Weights of a small autoregressive pixel model.
Data: trained on made-up ball-and-stick molecule models, 195000 training examples.
Rows from block 6 of a small autoregressive pixel model, named by matrix and row number. Rows with one number belong to one neuron. Each number is 128 + 24 x the weight over its row's rms, rounded and kept within 0 to 255. All counts start at 0.
After each neuron's rows are labels from the 100 images, of 14976, where the neuron reaches its largest size: "top examples" is what is common among them. Only what is clearly more common there than usual is listed. The data: made-up ball-and-stick molecule models.
# gate: MLP gate (model.blocks.6.mlp.gate.weight, 576x192), inputs 0-95
# fc1: MLP up (model.blocks.6.mlp.fc1.weight, 576x192), inputs 0-95
# fc2: MLP down (model.blocks.6.mlp.fc2.weight, 192x576, transposed), outputs 0-95

gate.533 [148 117 178 117 118 161 151 164 122 111 152 167 151 173 119 130 112 171 116 149 137 137 120 102 107 120 142 127 155  86 129 136  88 114 120 164 123 133 127 154 112 136 114 155  98 115 152 149 130 133 128  88 113 155 134 177 171 141 105 103 153 107 110 173 118 100 142  95 162 109  99 106 139  83  98 121 103 132 159 114 163 138 105  99 141 150 115 108 145 159 169 104 126 131 115 112]
fc1.533 [179 124 154 105 115 154 153 146 145 133 167 126 136 146 133 174 120 162 126 132 121 116 120 101 143 134 139 110 160  94 140 106 120 179 130 132 117 135 113  96 146 107  87 152  72  96 129 150 174 130 142 116 112 137 162 159 153 130 106 141 128 145 154 131 146  78 124  95 160 143 111 108 128 138 115 141 142 105 144 128 132 188 120 152 127 163 135 141 152 146 146 156 147 140 112 118]
fc2.533 [ 92 149 140 103 124 110  75 130 141 157 115 122  84 116 112 110  73 122 132  99 126 151 140 190 124 137 165 111 123 133 150 105 144 146 148 136 155 171 147 142  86  92 122 109 180 165  96 152 151 163 144 170 137 165 122 125 135 118 164 171 119 108 107 139 119 171 141 147 107 141 121 118 105 145 141 123 148 156  99 145 122  97 150 113 110 137 185 142  97 100 162 164 120 115 124 178]
top examples: branched; small balls on sticks; balls: eleven

gate.263 [ 90 119 145 137 146 140 122 126 117 147 107 139 172 111 157 111 110 126 128 144 101  85 127  91  99 150 139 151 139 120 133 120 126 184 106 136 120 119 152  96  96 126 122 122  88 137 127 162 156  96 120 181  93 159 107 134 133  97 195 124 142 119 159 127 127 161 115 135  91 136 106 100 151 121 149 146 123 143 131 142 159 104  90 113 150 125 130 131 109 145 123 100 108 146 124  95]
fc1.263 [114 126  86 146 100  87 141 130 133 104 168 142 126  98 153 123 102 153 138 147 140 134 121 137 131  97 144  68 128  89 133  85 138  99 100 119 130 105 163 111 128 137  97 169 132 103 139  93 103 107 115 117 155 112 148 119 127 113 158 185  63 137 151  93 113  68 129  81 125 122 126  79 142 103 156  61 174 139 104 145 164 158  84 108 132 109 146 130  88 131 105 147 116 157 101 167]
fc2.263 [120 147 113 128 142 146  99 130 160 109 108 124 118 153 119 109  93 113 156  85 154 151 128 120 139 140 139 120 132 143 128 141 117 106 160 129 113 158  65  94 112 149 137 101 159 129  97 116 159  93 135 152 134 139 154 167  91 142 120 141 101 100 141 147 140 100 110 161 131 153 124 154 127 133  87 170  98 145 128  83 107 137 147 129  89 119 104 120 129 102 119 107 111 139 106 105]
top examples: space-filling

gate.538 [115 159 115 126 106  98 177 142 127 157  80 144 131 165 129 103 142 126 127 123  75 151  78 141 147 119 124 165 158  85 105 124 119 132 145 130 150 114 141 100 131 123 109 108 129 150 139 128 156 159 153 106 131 111 125 150 121 125 134  96 128 120 149 137 102  66 143  83 142  89 153 134 143 121 120 132 139 119 138 134 164 138 118 113 146 116  93 149 132 120 173 111 138 147 129 100]
fc1.538 [156 137 143 114 164 161 126 126 113  94 172 130 128 104 160 131 108 125 106 116 137 126  80 138 113 144 126 187  80  71 106 118 118  96 154 134 139 183 132 114 142 140 104 153 115 117 109 153 159 115 120  88 145 128 104 115 134 141 182 120 133 129 126 112 157 134 142 123 130 129 137 109  89 148 135 125  88 154 179 129 149  97 114 147 150 165 109 142 107 148 137 105 153 123 132 184]
fc2.538 [108 108  96 159  97 155 140 175 118 108 127 138 163 117  96 123 201 144 125 120 149 180 136 146 122 170 132 128 162 168 109 155 123  92 125 132 158 114 120 136  90 152 165 106  96 115 126 151  92 121 144 145 112 141 154 143  95 150  64 121 123 138 117 118 136 120 114 123 112 123 151 125 166  93  98  98 118 126 128 138 143 149 106  98  96 138 116 101 163 130 127 116 165 153 114 117]
top examples: dark backdrop

gate.59 [140  93 149 108 139  84 137 131 168 106 125 122 142 128  98 161 132 164 122 174 112 142 163 145 120 116 148 118 143 144 175 114 153 120 182 127 127 115  92  99 129  94  91 101 144 129 162 154 151 141 165  83 151 170 125 141 103  84 144 133 149 126 163 131  78 123 119 139 145 141 100 159 157 149 136 136 161 103 146 141 153 131 137 136 128 141 117  61 110 145 150 167 141  91 132 115]
fc1.59 [127  89 164 171 101  82 129 164 118 155 128 163 131 110 137 128  90 155 119 125 145 158 137 104 143 133 151 122 130 123 181 116 105  95 124 133 157 112 109 156 141  97 158 101 115 115  91 170 119 120 143 129 101  96 101 107 121 101 129 157 130 111 101 175  99 141 114 115 126  98 132 141 157 123 139 135 165 140 132  80 128 146 105 107 126 135 135 140 109 115 119  99 139 143  66 122]
fc2.59 [141 186 140 112 139 173 136 100 150 125  74  93 126 167 136 141 135  35 124  79 120 130 130 101  96 121 113 126  93 130 121 143 147 118 115  92 119 152 141 139 123 128 152 166 143 122 112 126 125 134 115 109 140 160  91 138  90 166 145  95 193 167 109 131 113  96 152 107 141 123 128 139 143 136 126 134  94 147 113 135 105 130 100 106 104 147  94 141 120 137 109 102 105 147 168 150]
top examples: space-filling; dark backdrop

gate.467 [119 124 186 132 109 146  81 172 136 127 151 154 123 139  91 164 140 169 125 160 130 110 154 114 146 124 118 130 187 130 107 134 121 104 147 134 164 149 148 125 114 125 175 108 122 115 165 118  86 137 107 171 116 167 152 138 107 182 141 107 103 156 102 143  96 131 108 171 103 138 117 183 146  94 158 126 125 158 110 110 132 164  88 142 144 115 128 129 124 132 131 153 135 146 128 128]
fc1.467 [120 142 173 116  90 179 112 151 129  81 121 143 149  85 159 111  94 157 121 123 145 110 143  77 136 117 106  99 161 124 132 103 157 124 171 128 115 144 163 144 113 111 122 152 131 170 141 123 104 132 137 143 142 129 115 129  98 128 120 113 153 158 114 116 103 127 121 136 129  94 112 170 108 113  71 115 106 173  81 124 128 119 115 133 123  88 130 139 108 141 133 155 125 138 151 120]
fc2.467 [150 132 121 149 113  95 165 133  99 161 141 156 117  88 158 162 126 103 160 124 135 130 160 109 136 137 104  85 149 132 148 159  97 148 162  77 120  99 135 162 100 148 116 125  91 100 118 136  98 118 118  98  86 117 114 111 140 129 117 149 157 152 180 138 122 112  85 137 152  97 127 105 126 120 138  90 127  82  73 133  54 151 168 150 126 121 115 119 138 141 145 120 122 113 118 133]
top examples: space-filling

gate.379 [145 135 143  98 109 142 134 125 124 113 113  80 157 116 132 127 137 138  95 124 110  84 143 108 127 180  91 111 133 135  99 145 120 110 131 104 136 132 119 121 146 130 104 154 138 134 179 137 126 123 110 133 100 111 134 104  99 154 133  95 118 126 116  84 104 130 108 164 136 117 151 147  68 124 114 129 135 124 167 156 106 102  93 158 196 108 153 138 148  92 139 140 122 124 122 122]
fc1.379 [117 103 106 183 117 127 116 122 136  94 152 137 127 149  97 139 106 183 112 115 131  97 138 201 190 111 111 152 105 156 127 100  80 154 154 133 162 103 127 110 139 115 138 158 106 132 125 139 148 117 105  90 146 155 125 132 105 112 122 132 116 121 169 118 137 114 178 142  85 164 157 145 116 122 188 109 117  87 112 115 161 128 156 181  78 139 127 138 110 122 128  98 147 107 118 142]
fc2.379 [126 148  73  98 123 174 137 117 144 153 128 109 126 129 141 111 154 128 149 119 122 119 144 138 127 191 153  97 171 140  90 144 139 164 121 103  86 126 154 147 154 150  93  96 165 103 133 100 135 131 163 172 137 135 103 104  98 160 153  91 132 158  90 110 134 122 120 156 160 146 122 117 144 122  93 133 104 139 104 119 142 103 125 159 151 127 134  98 165 133 134 171 130 158  80  69]
top examples: dark backdrop

gate.291 [149 146 156 118 142 109 114 141 126 137 124 167 130 126 112 175 128 112 131 108 110 195 151 182 116 116 104 139 158 139 122 168 162  93 145 128 125 108  96 161 123 143 150  89  61 148  93 117 112 119 140 116 115 140 132 143 105  84 185 119 116 117 170  94 145 129  80 165 149 136 126 124 104 114 129 135 129 149 106  86  78 123 142 150 151 107 131 133 128 144 124 121 126 101 147 140]
fc1.291 [116 138  84 126 102 107 166 148 161 129 105 137  81 147 129 106  98 154 152 152 125 129 118 161 129 105  91 189 130 142 127 103 140 137 124 115 140 125 147 106 135 171 131 177  87 153 174 124 138 128 149 129 111 135 138 129 121 123 131 130 129 144  98 146 110  94 125 174 142 140 175 109 157 108 129 147 115 103 113 113 121 108 109 148 107  98 138 174 119 133  71 100  88 155 121 130]
fc2.291 [123  91 149 166  80 143 151 137 100  83 136 179 133 103  83 184 159 112 131 154  77 147 147 127 162 117 134 128 140 145  98 109 125 145 154 125 142 134 146  88 129 135  86 139 180 119 142 173 119 103  92 113 153 136 142 136 126 147 116 161 144 141  96 133 146 134 154 103 106  99 178 151 133 120 100 119 147 132  92 135  96 106 109  85  89 123 150 150 170 106 112 127 133 123 113 133]
top examples: small balls on sticks

gate.362 [131 115 123 100 115 143 143 147 151  46  82 132 134  75 123 137 136 138 110 120 114  75 116 177 153 154 104 155 150 166 173 127 123 122 107  85 106 137 106 118 126 138 114 162 119 145 169 165 140 129 150 139 153 123 135 155 140  87 155 157 139 159 104 111 138 113 105 166 146 121 129 171 103  96 150 103 112 113  98  99 175 149 126 123 118 163 117 116 110 134 176 140 127 137 127 108]
fc1.362 [139  96 119 106 151 139  87 151 119 130 107 125 106 145 166 134 134  89 106 129 117 109 105  89 141 115 142  94  96 134 143  98 137 139  99 140 130 144 138 133 100 136 122 114 137 103 146 132 138 140 130  90 103 121  97 139  76 141 130 141 125 144 161 110 130 106 151 114 106 127 180 148 106 124 114 148  86 146 115 135 110 107 124 129 131 109 145 137  82  92  78 131 117 111  98 109]
fc2.362 [152 123  96 163 145  89 124 105 132  89 155 148 140 120 134 129 120 126 132 158 106 158 164 146 117 176 123 176 125 137 117 148 161 102 135 130 100 138 131 134 144 100  87 172 106 145 154 142 160 106 146 123 116  78 129 134 165 152 132 153 126 155  78 157 135 112 101 156 106 127 126 106 113 150 133 102 123 117  75 139 139 136 153 148 124 143 127 136 107 141 132 119 156 157 172 134]
top examples: balls: ten

gate.172 [109 121 119 118  80 132 152 124 139 117 140 135 146  98 122 154 152  94 151 112 127 124 167 133 128 117 107 112 122 128 145 114 116 105 143 127  86 176 135 190  81 123 127 116 164 132 168 154  78 158 135 187 123 116 117 123 105 119 104 131  83 137 104 103 147 130 103 159 148 129 104 114 162 117  85 165 169 123 146 148 118  79 134 160 108 169 137 120 102  88 122 159 104 162 133 142]
fc1.172 [137 119  85 169 106 120 130  83  95 155 143 106  99 118  93  85 124 122 105 152  97 161 144 131  96 147 135 168 142 153 106 133 151 111 150  99 144 128  93 130  85 111 159 138 161 113 106 107 130 130 157 148 120 121 113  97 105 140 132 112  87 119 126  89 124 143 139 124 158 150 108 163 153 131 142 194 157 154 128 151  65 134 133 132 132 118 183 112 178 113 131 113 119 157 101  99]
fc2.172 [ 99 121 171 100 158 176 105 163 162  92 111 119 109 142  64 119 141 124 110 122 162 128 145 182 154 137 101 132 136 120 114 124 121 176 120 111  95  92 157 148 102 112 126  96 114 164  85 127 121 118 107 149 164 148 154 150 143 140 135 152 145 140 101 140 141 128 120 150 123 130  96 110 113  91 141 127 141  95 147 120 181  98 114  49 174 147 147 161 140 117 153 147 127 121 156 160]
top examples: branched; small balls on sticks

gate.122 [164 136 122 135 138 148  89 133 110 163 119 135 145 123 143  76  77 123 110 111 129 130 174 120 160 112 134 158 106 114 110  94 153 115 127 107 120 138 135  94 145 146 137 117 128 100 123 151 133  79  80 112 136 110 120 140 101 110 127 117 155 142 132 198 119 147 142 130 115 114 129 133 143 149 117  96 141 167 105 196 140 108 126 110 144 189 115 174 121  95 130  90 143  97 140  98]
fc1.122 [153 120 153 123 110 125 115 137 171 130 110 163 130 154 131 110 149 126 105 119 157 146  80 112 114 149 174 140 131 117 117  82 125  86  98 118 136 140 133 168  92 144 101 107 138 122 114  97 135 125  75 150  75 126 131 117 117 102 126 101 110 127 140 109 156 117 110 178 137  93 105 142 145 133 136 115 110 147 122 131 102 116  91 154 101 132 124 122 109 171 144  91 147 112 147 184]
fc2.122 [102 138 158 128 163 134 128  90 152 123 205 111  96  94 107 143 138 134 135 117 130 111 165 167 139 149  82 131 153 125  78 153  90 142 142 122 112 124 180  99 123 148 127 100 117 156 170 113  89 140 147 127 159 140 129 145 162 133 110 129 144 132 129 117 125  96 142  80  91 138 128 109 156 106 154 155 153  95 141 114 127 111 173 128 165 141 123 131  68  81 130 140 154 126 100 135]
top examples: small balls on sticks

gate.408 [107 123 112 135 140 122 105 103 137 152 108 131 148 135 162 115 146 110 107  91 149 110 142  93 109 118 116 121 107 111 165 108  97 111 147 127 124 157  97  99 158 178 105 124 168 125  93 139 140 108 104 125 121 151 106 133 135 134 155 116 148 159 149 132 117 130 135  89 132  77 129  85 163 106 114 143 135 137 165 134 119 113 129 117 114 155 157 126 132 110 107 156 129  93 102 104]
fc1.408 [119 138 134 128  94 170 175 175 119 116 146 140 117 134  99 161 112 149 155 148 139 125  91 155 128 126 116 126  98 146 131 130 134 145 116 114 138  98 107 135 141 159 138 135  92 143 183 134 142 119 119 146 138 138  69 135 115 151 123 132  92  69  89 167 143 128 155 148 133 152 150 151 116 125 160 168 137 138 119 177 124 112 174 154 113 115  77 131 129 172 132  94 145 153 114 129]
fc2.408 [139  80 147 163 129 114 129 130 133 134 102 143 137 118 143 130 118 107 158 161 110 105 157 103  79 120 122 115 112 107 154  70 127  98 144 145 122 136 148 104 135 138 107 141 143 125 129 127  93 177 119 165 148 122 132  85 124 119 117 116 140 184 135 146 148 139 101 124 122  84 120 155 135 124 147  87  88 135 163  84 141 148 137 149 120 175 150 129 115 135  94 161  90 160 115 131]
top examples: dark backdrop; space-filling

gate.556 [129 119 115 122 139  97 121 125  64 142 147 139 119  94 122 143 134 148 102  82 112 114 114 105 125 130 144 129 104 135 124 121 148 136 109  93 143 152 149 146 126 125 139 123 109  89 106  95 138 126 156 119 102 170 129 159 177 122 181 113 135  87 151 114 144 124 136 106 106 133 161 143 121 111 153 105 171 143 126 150 156 100  83 107 140 117 179 154 112 122 104 115  88  75 128 139]
fc1.556 [136 102 104 108 110 103 108 122  85 148 131 138  98 113 125 160 135 154  95  90 112 103 134 121 130 110 156 148  98 121 109 138 136 165 105 102 147 144 147 139 141 118 104 134 104  80 129 103 156 131 149 117 104 159 160 174 184 127 168 108 138  97 148 105 127 145 142 120 110 140 172 146 112  84 138 116 164 125 136 143 112 118  93 106 159 144 162 138 133 121 121 117 110  90 117 136]
fc2.556 [143 113 140 111  92 151 144 112 142 142 119 124 127 171 153 144 124  97 131 125 154 170 129 104 143 149 126 118 109 114 152 144 151 111 135 136 122 127  76 104 124 162 134 153 128 134 127 185 151 160  90 111 134 148  97 137 141 144 109 133 108 171 115  87 107  80 162  90 154 136 144  91 153  92 150 105 112 101 139 112 146 160 153 116 114 133  95  86 134 147 130 112 114 131 100 133]
top examples: space-filling

gate.457 [148  99 109 126 139 113 127 139 146 143 141 189 144 122 143 136 159 141 187  75 161 161 131 153 143 104 181 135 115 132  97 162  83 141 110 147 106 117 122 154 151  99  70 133 150  93 137 136 131 161 159  86 136 111 116 110 120 137 111 110  85  79 134 164 119 113 104 142 138 145 124  71 143 105 155 130 127  90 104  91 119 133 142 153 111 105 140 113  97 131  68 163 128 146 165 146]
fc1.457 [120 141 127 151 153 121 124 156 111 118 157 126 121 119 146 125 118 126 120  93 106  88 143  98 171 140 137 126 107 166 127 131  80 135 128 105  96 198 100  93 118  90 130 109 120 127 100 113 133 130 124 117 112 165 100 115 152  95 142 152 118 122  80 169 120 132 104 165 138 126 129 111 157 168 156 150 142 126 157 128 130 114 180  94 139 115 147  82 129 101 130 163  91 171 162 117]
fc2.457 [ 90 120 141 101 105 132  92 110  90 157 122 138 135 126 125 128 125 110 138 138 129 133 120 124 146 109 117 115 137 120  96 103 142 125 121 145 126 135 124  90 119 148 126 139 155 123 144 171 148 118 168 133 125  98 185 124 118 164 131  85 127 134 124  71 131 142 185 115 167 132 115 157 127 102 106 109 165 153 163  91 117 123  99 150 100 130  89 147 125 167 141 119 137 121 117 167]
top examples: balls: ten

gate.290 [149 141  88 170  84  74 166 135  96 171 129 141 129  94 138  95 171 146 113 142 134 130 132 135 104 102 116 156 140 135 114  91 159 143  86 110 150 128  98 125 146 118 120 161 126  94 118 101 139 142 160 131 100  97 132 155 156 165 107 126 116 116 157 153 146 117 110 128 144  82 165 149 121 115 102 115 142 137 136 153  82 133 150 144 103 143 180  82 102 134 100 113 199 162 108 121]
fc1.290 [158  93 131 129 116 118 117 143 112  88 158 161 108 135 111 119 170  97 164 106 153  98 136 106 131 127 109 135 104 156 138 151  93 109 101 130 124 116 107 180  55 142 137 163 126  89 135  83 113 145 158 124 108 159 114 130 117 121 102 156 123 138 121  87 121 150 141 178 130 108 120 123 132 172 125 103  69 106 123 110 128 143 131 178 117 143 155 103 116 104 121 155 117 141 140 100]
fc2.290 [112 170 134 139 117 182 175 140 100 169  96 165 125 132 164  98 135 154  69 139 140 145 101 128 106 146 113 132 127 129 114 121 154 136 120 127 108 126 128 136 118 113 107 165 110 124 114 146 129 144 164 123 126  95 122 133 143 147 115 128 115 146 148 148 140 117  70  87 132 101 125 133 146 145  95 113 126 131 168  94 114 117 113  75 110 127 109 126 121 110 133 142 111 146 112 109]
top examples: branched; dark backdrop; balls: twelve

gate.536 [117 148 187  86 113 154  93 137 107 127 142 166 112 128 117 134 138 173 164 154  98 162 125 109 108  78 130 114 121 139 134 115 165 121 108 148 106 143 115 105 139 116 133 104 179 172 123  68 110 111 106 133 128 156 164 155 114 137 148  95  76 141 140 138 176 120 142 112 106  90 121 127 120 117 140 105 136 130 113 150 143 101 101 116 154 122 195 100 125 146 157 121 123 138 129 148]
fc1.536 [145 122 187 136 121 145  99 131  92 106 127 149 117 128 114  96 138 167 178 124 119 148 133 115 119  75 123 131 152 155 145 126 158 127 164 138 134 167 100 110 123 137 111  63 174 148 130 116 175 108 126 140 122 137 130 109 128 102 133 141 102 140 125  91 142  99 174 119 133 114 103  88  72 111 104 110 130 176 131 106 127 128 171 133 161 125 150  85 151 133 178 121 162 123 114 126]
fc2.536 [124  96  99 166  85 117 121 130 130 107 121 134 184 150 139 158 156 117  70 131 142 145 177 142 137 136 129 105 122 107 104 150 121 157  97 114 134 143 126 168 107 159 124 158 119  70 142 103 101 148 118 139 129 100 105 119 121 174 176 138 154 100 135 153 107 127 101 166 148 115 127 161 122 133 125 159 131 124  82 127 178  90 140 140 142 131 137 150 112 112  74 144  92 130 149 169]
top examples: dark backdrop; space-filling

gate.322 [160 157 148 129  91 139 127  92 124 128 136 113  91 109 132 134 139 114 136 160 124  96 145 154  86 119 147 122 114 162 138 111 102 118  75 138 126 184 138 116 126 151 140 145 173 120  98 117 148 164 114 152  84 131 105 109 111 124 129 120 100 161 196 119 154 136 161 130 148 109 115 148 143 117 150 135 110 140 160 107  95  83 143 135  95 148 176 100 156 106 147 108 125 171 119 110]
fc1.322 [147 127 136 145 122 110  87 145 121 153 151 131 119 144 150 161 167 154 191 146 151 115 125 148 114  82 124 147 115 101 143 140 103 119  90 128 138 133 155 123 143 124 120 120  95 114 141 118 156  64  64  86  96 129 105 129 132 125  75 155 140 100 172 170 111 104 126 131 132 121 172 137 133  90 125 135 138  99 175 133 104 168 125 164 119  83 166 121 149 118 145 156 153 126 147 163]
fc2.322 [ 95 149 153  78 129 129 173  78  90 124 138 149 155 126 154 138 147 113  79 124 107 140 156 130  99 119  96 125 120 144  83 156 152 142 128 119 120 110 150 176 114 129 135 162 100 103 154 130 127 103 180 126 117 103 136 140  95 150 141 140 139 132  97 104 150 143 132 145 166 109  78 135 122 119 121  99  86 135 135 130 115 104 125 127 142 176 117  87 133 124 176 148 124 144  64  96]
top examples: branched; small balls on sticks; balls: twelve

gate.150 [ 96 118  89 146 162 144 140 125 114 116 117 160  88  94 150 143 156 116 128 120 159 140 175 134  71 187 159 124 174 105  99 132 122 120  92 144 135 114 155 142 131 138 165 165 124 163 162 125 161 128 149 127 100 111 132 123 150 135 110 141 132 142 156 134 156  96 108  58 103  76 128 131  61 152 112 121 147 112  96 130  72  93 125 107 159 110 123 144 145 114 139 126 138 135 107 141]
fc1.150 [106 136  98 162 116 142 127 146 182 119 135 150 116 126 115 104 144 183 117 120  96 112  91 111 160  96 171 121 142 163 132 110 164 137 123 141 121 145 106 114 129 103 103 127 126 165 130 140 163 120 184 112 147 116 154 118 167 120 149 131 153 126 138 127 139 105 133 155 151 114 171 134 116 151 148 122 140 157  91 135 154 129 131 162 128 150 125 164 144 153 130 145 113 143 107 132]
fc2.150 [145 142 178 125 108  83 117 159 110 119 113  94 145 163 129 169 126 110 149 127 172 139 112  75 141 166 125 118 102  71 126 151 131 128 145 178 157 155 163 108 121 140 158 123 116 111 137 120 113 106 131  97 112 120 103 162 118 121  88 114 113 183 114 138 146 146 101 115 100 178 157 113 124 101 108 109 127  92 115 103 119 114 105 159 131 139 168 128  95  97 129 112 135 117 189 127]
top examples: branched

gate.64 [135 121 129  77 130 104 125 140 146 128 125 136  91 155 139 109 157  89 136 127 128 127 103 122  96  97 134 167 131 127 151 100 146  90 136 113 118 118 146 130  81  91 110 105  74 161 145 158 114 115  90 136 125  74 100 139 113 120 120 100  70 109 134 102 149 128 156 149 144 118 121 109 125 162 124 121 149 179 131 156 100 127 154 119 129 132 122 141 104 161 125 122 128 114 161 192]
fc1.64 [136 125  80  78  96 134 126 115 146 146 106 112 128  88 136 106 123 123 160 153 145 155  86 142 118 108 180 127 144 103 108 114 131 101 135  94 135 137 149 155 145 120  97 106 120 155 134 129 118 103 168 137 134 105 126 139 156 133 132 143 128 138 140  94 112 122 115 135 158 126  71 129 185 130 138 156 144 141 130 151  87 112 159  89 120 150  83 117 141 155 107  78 158 142 183 127]
fc2.64 [104 141 120 138 147 103 116 110  90 120 145 116 129 118 113 129 145 136 144  98 154 106 136 130 128 147 104 159  91 121 141 123 114 171 168 180 138 104 136 116 129 144 146 122 167 112 121 114 124 126 126 142 151 112 135 146  84 122  83 106 104  66 103 173 119 110 171 136  99 104 199 101 153 124 150 144 159 136 130 100 114 125 122 131 113  76 176 156 172  99 107 100 123 115 143  87]
top examples: dark backdrop

gate.198 [152 156 146 119 141 171  98 138 139  86 110 128 114 136 168 107 155 156 138 129 139 117 124 139 161 116 123 140 140 136  98 103 129 144 124 146 118 133 120 116 115 135 135 134 112 141 144 145 101  96  98 158 171 159 138 148 110 160 125 129 141 158 131 103 103 112 150 126  97 131  80  99 155  80 113 115 101 161 147 126 166 148 131 164 162 167 112 149 119 141 123 133 153 152 115 116]
fc1.198 [130 115 142 160 135 157 156 164 138 146 139 135  67 142 134 140 151 119  89 135 154 126 147 107 151 130 140 119 128 120 135 125 134 149 113 126 120 138 132  95 169  95 120 134 103 119 105 164 119 176  96  98 119 166 113 118 154 128  98 158 111 117 114 160 113 137  79 170 113 172 111 107 141  98 130 155 140 116 122 141 167 155 140  87  91 146 151 148  84 124 168 138 155 105 152 165]
fc2.198 [162 130 153 118 109 148 105 123 121 106 122 158 147 116 141 124 115 161 152 131 118 162 132 118  89 149 150 127 137 176 107 126 116 132 111 135 147 117 102 121  72  96 160  78  80 130  96 129 140 108 147 133  98 109 146 112 144 118 144 112 165 169 101 109 154 158 128 121 128 143 140 169 128 115 113  79 101 125 142 141 103 129  74 117 128 143  94 165 161 143 134 172 142 126 120 117]
top examples: dark backdrop; balls: twelve

gate.392 [118 130 128 132 116 142 123 179  84 109 127 129 116 156 136 128  96 131 101 144 116 156 135 146  97 163  98 109 119 151 103 108 105 140 150 126 122  80 110  98 166 166 129 112 167 142 150 129  86 170 131 132 125 134 104 157 140 106 139  89 124 101 164 144  94 159 136 142 126 150 115 160 180  97 151 182 106 116 148 131  82 180 106 120  64 128 140 148 120 134 176 147 143 132  96 145]
fc1.392 [146 116  79 160  97 161 149 115 107 125 119  86 121 152 119 155 151 118 110  85 129 139  87 110 125 109 142  97  88 144  71 136 145 144 119 133  94 136  95 162 126 125 126  74 135  99 138 156 112 123 108 129 126 160  97 139 129 134 124  96  95  78 137  93 150  98 132 155  95 149  98 138 176 153 134 104 124 140 152 125 148 117 111 138 109  99 132 140 120 150  91 125 118 155 151 108]
fc2.392 [163 162 151 115 133 114 129  86 107 152 167 148 153 135 159 160 149 171 131 101 134 139 166 153 131  93 148 141 125 145 113 149 175 100 118 130 102 137 138 123 124 149 126 111 164 100 154 120 129 168 114 142 127 114 101 116 104  84 137 153 119 123 145 118 128 143 107 143  94 162 125 136 106  87 101 146 131 123 116 145 120 140 144 166 115 178 160 115 118  99 106 153  97 114 144 110]
top examples: branched; small balls on sticks

gate.471 [129 127 135 105 134  81 153  89 161  98 129 120 106 128 127 132 110 111 103 123 129 155 113 124 149 139 125 127 147 121 115 106 114 102 109 161 145 106 122 146 118 139 159 132 163 143 150 170 141 127 119 106 103 139 105 165 122 146 101 119  75 146 154 114 125  96 107 132 177 183  97 139 103 156  99 129 117 134 111 173 126 135 154 118 100 136 120 126 111 142 125 132 126  62 131 154]
fc1.471 [135 132 146 127 111 167 101 159 122 156 154 109 126 102 134 134 106 149 105 152 142 107 128 129 137 122 153 116 136 122 130 101 134 122 140  98 120 135 155 112 153 112 149  92 148  89  95 140 138 125 129 131 128 146 152 123 154  98 134 121 138  88 101 106  90 166 182 129 128  86 154 122 128  92 116 132 146  87 156  87 113 103 131 148 164 124  97 128 134 116 103 129 117 198 116 124]
fc2.471 [139 142 145 166 158  56  96 114 162 108 121 129 143 146 158 134  97 131 122 141 126 152  95 125 128 129 132 105 117  92  96 177 133 129 136 146 134 122 123 179 128  94 123 155 126 134 164 128 127 119 143 108  97 139  70 148 109 143 132 104  80 146 127 160 163 118  92 133 118 166 105 126 136 132 133 131 111 126 121 159 143 142 151 119  90 161 115 143 106 116 142 171  81  58 129 168]
top examples: dark backdrop; space-filling

gate.194 [138 173 151 160 117 130 126 134 182 123 131 194 150 111 115 141 111 134 116 149 149  98 115 143 117 148 111 157 126 116 126 162 131  96  93 123 120 129 157 144 112 133 108 126 123 169 130 183 160 145 130 119 121 139  93 136 160 144 128 137 144 127 132 145 136 127 141 117  96 137 132 146 112 128 184 189 134 126 111 146  84 156 155 130 172 139 125 110 145 128 157 158 156 153 127 157]
fc1.194 [140 146 138  97 134 153 122 146 127  82 144 171 112 138 144 138 113 127  99  79 109 145 192 130 126 120  77 166 157 132 173  82 141 148 114 143 128 107 148 117 132 169  81 114 149 137 133  85 163 118 104 130 146 141 109 169 109 141 148 132 149 149 141 104 145  88 157 116 118  93 145 180  82 148 148 147 127 142 145 180 138 107 134 134 172 108 134 110 163 129 130 133 150 174 120 163]
fc2.194 [159 122 156 110 126 114 134 108  90 172 145 109 116 152 116 158 125 137 136 127 137 137 104 161 139 122 159  90 109 119  81  95 154 116 136  87 126 145 158 134 182 152 140 134 129 121 122 148 137 130 128 170 107 140  96 117 100 102 121 133 103 103 157 147 154 157 121 143 124 144 155  85  90 122 120 102  79  83  87 114 157 111  92 158  84 160 157 138 107 123 121 131 117  90 119 122]
top examples: balls: ten